python train.py --arch="unet" --model="image denoising model" --dataset="rendered solids tumbling over patterned floors" --train_examples=97500 --image_size=32 --crop_scale_min=0.8 --horizontal_flip=false --color_jitter=0.1 --task="denoising" --loss="mse" --noise_std=0.4 --norm="batchnorm" --hidden_act="relu" --widths=[64, 64, 128, 256] --blocks_per_level=2 --block="plain" --attention=false --upsampling="nearest_conv" --init="kaiming_normal" --optimizer="adamw" --learning_rate=0.0014 --beta1=0.9 --beta2=0.999 --eps=1e-06 --max_grad_norm=0.5 --l1_shrink=0.003 --cautious_weight_decay=true --max_steps=26600 --batch_size=256 --epochs=69.8 --lr_schedule="cosine" --final_lr_fraction=0.1 --warmup_steps=1330 --weight_decay=0.04
Rows from block 5 of a small image denoising model, named by matrix and row number. Each number is 50 + 12 x the weight over its row's rms, rounded and kept within 0 to 99. All counts start at 0. After the name is the row's rms in percent of the matrix's.
Before each channel's rows are labels from the 100 images, of 14848, where the channel reaches its highest value: "responds to" is what is common among them. Only what is clearly more common there than usual is listed. The data: rendered solids tumbling over patterned floors. In brackets: how many of the 100.
# conv: 3x3 conv (model.enc.2.1.conv.weight, 128x128x3x3, each kernel summed), inputs 64-127

responds to: spring (32)
conv.104 134:50 51 52 50 09 54 52 00 61 49 59 69 45 47 44 63 58 53 50 65 51 51 53 61 51 49 50 53 52 49 48 47 59 36 51 49 54 48 55 60 48 37 47 45 58 56 49 54 57 31 52 29 16 52 68 51 52 37 56 47 47 51 63 31

responds to: black object (40)
conv.53 102:55 34 93 50 30 51 50 55 46 45 49 57 51 64 10 45 50 48 49 54 32 48 03 48 50 44 50 50 46 40 47 62 48 64 60 51 69 42 43 26 52 65 62 63 50 30 46 45 72 50 49 52 59 47 31 67 59 61 38 48 30 48 57 29

responds to: dotted object (41)
conv.23 139:45 33 53 50 58 37 49 60 45 52 40 53 58 37 67 47 50 52 50 50 56 49 60 54 50 36 50 35 50 55 54 37 55 25 50 00 40 48 42 59 52 46 41 37 61 52 45 45 51 43 50 76 49 50 61 57 54 42 34 34 47 50 55 25

responds to: sphere (26)
conv.109 164:60 51 51 51 47 68 57 99 37 49 41 46 30 48 51 44 50 50 52 45 53 50 54 36 53 52 51 61 48 41 53 63 56 44 49 44 35 45 52 49 49 58 52 59 56 53 53 51 52 55 50 42 99 50 41 54 56 47 41 33 47 50 66 53

responds to: white object (68); its colour: white (52)
conv.14 092:57 45 56 50 67 48 52 59 38 45 52 35 57 55 52 57 48 54 54 39 55 51 60 43 51 50 52 54 49 38 67 43 51 40 55 54 32 54 41 45 42 55 50 53 50 00 41 56 35 35 51 32 57 51 45 55 45 58 56 44 42 52 53 54

responds to: white object (42); its colour: white (29)
conv.39 183:43 53 59 49 53 53 49 56 45 44 49 37 43 53 55 30 48 54 51 24 63 54 47 46 49 47 50 53 49 49 70 58 62 54 54 48 49 57 43 67 43 61 50 49 47 00 60 46 38 43 51 44 49 52 42 49 22 49 54 47 50 50 52 66

responds to: white object (41)
conv.76 127:43 39 58 51 55 43 40 51 46 64 41 57 50 53 45 66 60 55 51 59 52 50 52 42 48 53 50 52 36 51 44 38 59 41 45 57 57 52 52 47 29 32 46 51 48 57 48 78 57 48 52 49 48 52 52 64 60 52 58 51 57 53 62 47

responds to: count: one (54)
conv.107 083:55 63 09 50 46 41 56 64 14 53 47 57 50 48 41 26 58 53 50 45 60 51 45 50 48 41 50 87 45 67 43 51 51 31 43 31 64 43 65 47 49 44 54 57 44 72 48 37 65 59 54 45 36 55 44 37 46 46 76 57 63 51 35 65

responds to: count: one (60)
conv.113 080:37 28 53 50 52 44 57 50 62 49 50 27 56 68 64 65 49 48 53 46 62 48 45 36 49 67 48 92 55 82 51 42 61 90 65 26 66 44 40 55 52 49 09 18 48 45 55 40 51 49 51 46 52 49 48 30 48 32 32 43 39 51 60 50

responds to: count: one (57)
conv.59 109:50 40 44 50 50 47 47 57 15 47 38 63 58 48 54 53 50 52 51 12 40 50 55 47 50 47 51 23 45 52 45 27 61 42 67 58 36 75 53 50 24 42 49 46 60 25 34 29 38 42 51 66 44 52 65 43 28 50 59 34 57 49 52 49

responds to: sphere (35); egg (25)
conv.28 107:46 62 33 44 43 58 52 63 44 41 50 51 77 37 43 38 50 49 51 28 48 50 33 54 54 67 50 39 45 35 60 45 45 55 45 66 44 57 60 60 40 57 41 39 52 68 49 47 30 48 50 44 59 52 35 42 40 69 51 25 52 50 40 53

responds to: white object (47); dome (27); bowl (27)
conv.25 089:38 46 78 53 46 71 57 39 29 53 54 47 57 50 50 55 54 53 52 40 61 51 43 54 53 81 53 43 63 44 53 44 43 45 45 21 43 57 57 33 53 62 51 54 52 28 56 72 25 56 52 58 51 52 42 32 35 61 56 50 52 50 56 42

responds to: egg (25)
conv.65 055:43 31 19 50 29 29 58 46 68 45 39 50 35 52 39 48 49 58 52 33 45 49 35 53 49 37 56 50 51 50 60 85 54 62 47 27 41 40 48 52 51 46 48 56 34 48 48 55 57 56 67 45 39 53 35 36 65 58 51 34 28 60 56 43

responds to: count: one (56)
conv.24 074:49 47 62 48 39 39 48 48 42 39 48 41 45 54 36 45 53 50 50 53 44 50 35 52 50 36 49 26 52 41 44 43 62 49 71 77 62 41 11 40 42 38 79 92 35 73 62 60 74 45 50 41 45 50 53 48 55 69 62 60 52 50 53 52

responds to: spring (60); cube frame (47); largest object: spring (36); largest object: cube frame (27)
conv.58 102:51 43 49 50 60 34 49 65 47 52 10 22 58 48 41 31 48 50 50 49 35 49 40 31 50 41 51 33 40 55 28 43 55 45 48 68 47 61 43 51 54 60 44 39 52 37 44 54 50 61 46 52 55 52 69 46 39 39 53 68 64 49 34 74

responds to: spring (67); largest object: spring (32); cube frame (26)
conv.79 095:41 52 40 51 35 39 48 54 39 55 40 46 49 40 51 64 54 49 50 29 39 53 53 52 52 39 51 56 30 65 30 37 58 39 46 66 52 33 37 56 47 37 28 43 62 68 39 37 54 40 50 31 72 52 41 52 75 50 54 39 44 51 44 09

responds to: sphere (35)
conv.10 096:32 41 51 48 55 39 49 31 50 57 50 54 58 37 47 75 46 51 50 57 29 49 66 52 48 55 48 44 50 38 50 48 46 67 48 74 52 49 39 52 45 74 58 41 33 43 66 58 64 63 50 28 56 55 34 38 45 64 69 26 42 49 56 51

responds to: bumpy ball (44); spring (29); largest object: bumpy ball (26)
conv.106 113:31 54 60 50 56 62 51 75 32 51 52 28 66 42 52 43 51 51 50 43 65 54 49 43 51 48 50 45 43 55 39 43 49 37 46 43 41 70 41 54 41 50 44 42 55 00 50 61 27 49 50 52 53 52 34 42 37 45 43 37 35 54 52 42

responds to: sphere (42); largest object: sphere (32)
conv.40 100:46 45 81 53 47 63 49 41 50 58 56 45 52 52 52 35 45 48 56 34 44 51 82 45 47 41 52 34 53 45 65 52 56 57 47 53 28 69 59 41 41 47 49 26 67 37 52 42 40 46 49 44 52 50 53 69 52 60 35 37 41 50 47 46

responds to: sphere (36); largest object: sphere (30); dome (27)
conv.117 100:49 67 42 46 58 43 51 40 49 45 58 58 63 54 34 59 44 51 51 45 40 50 34 39 50 51 48 57 52 15 60 50 47 71 33 50 49 52 41 44 36 55 36 78 56 47 47 58 60 63 50 46 66 51 63 72 29 59 37 41 59 50 61 75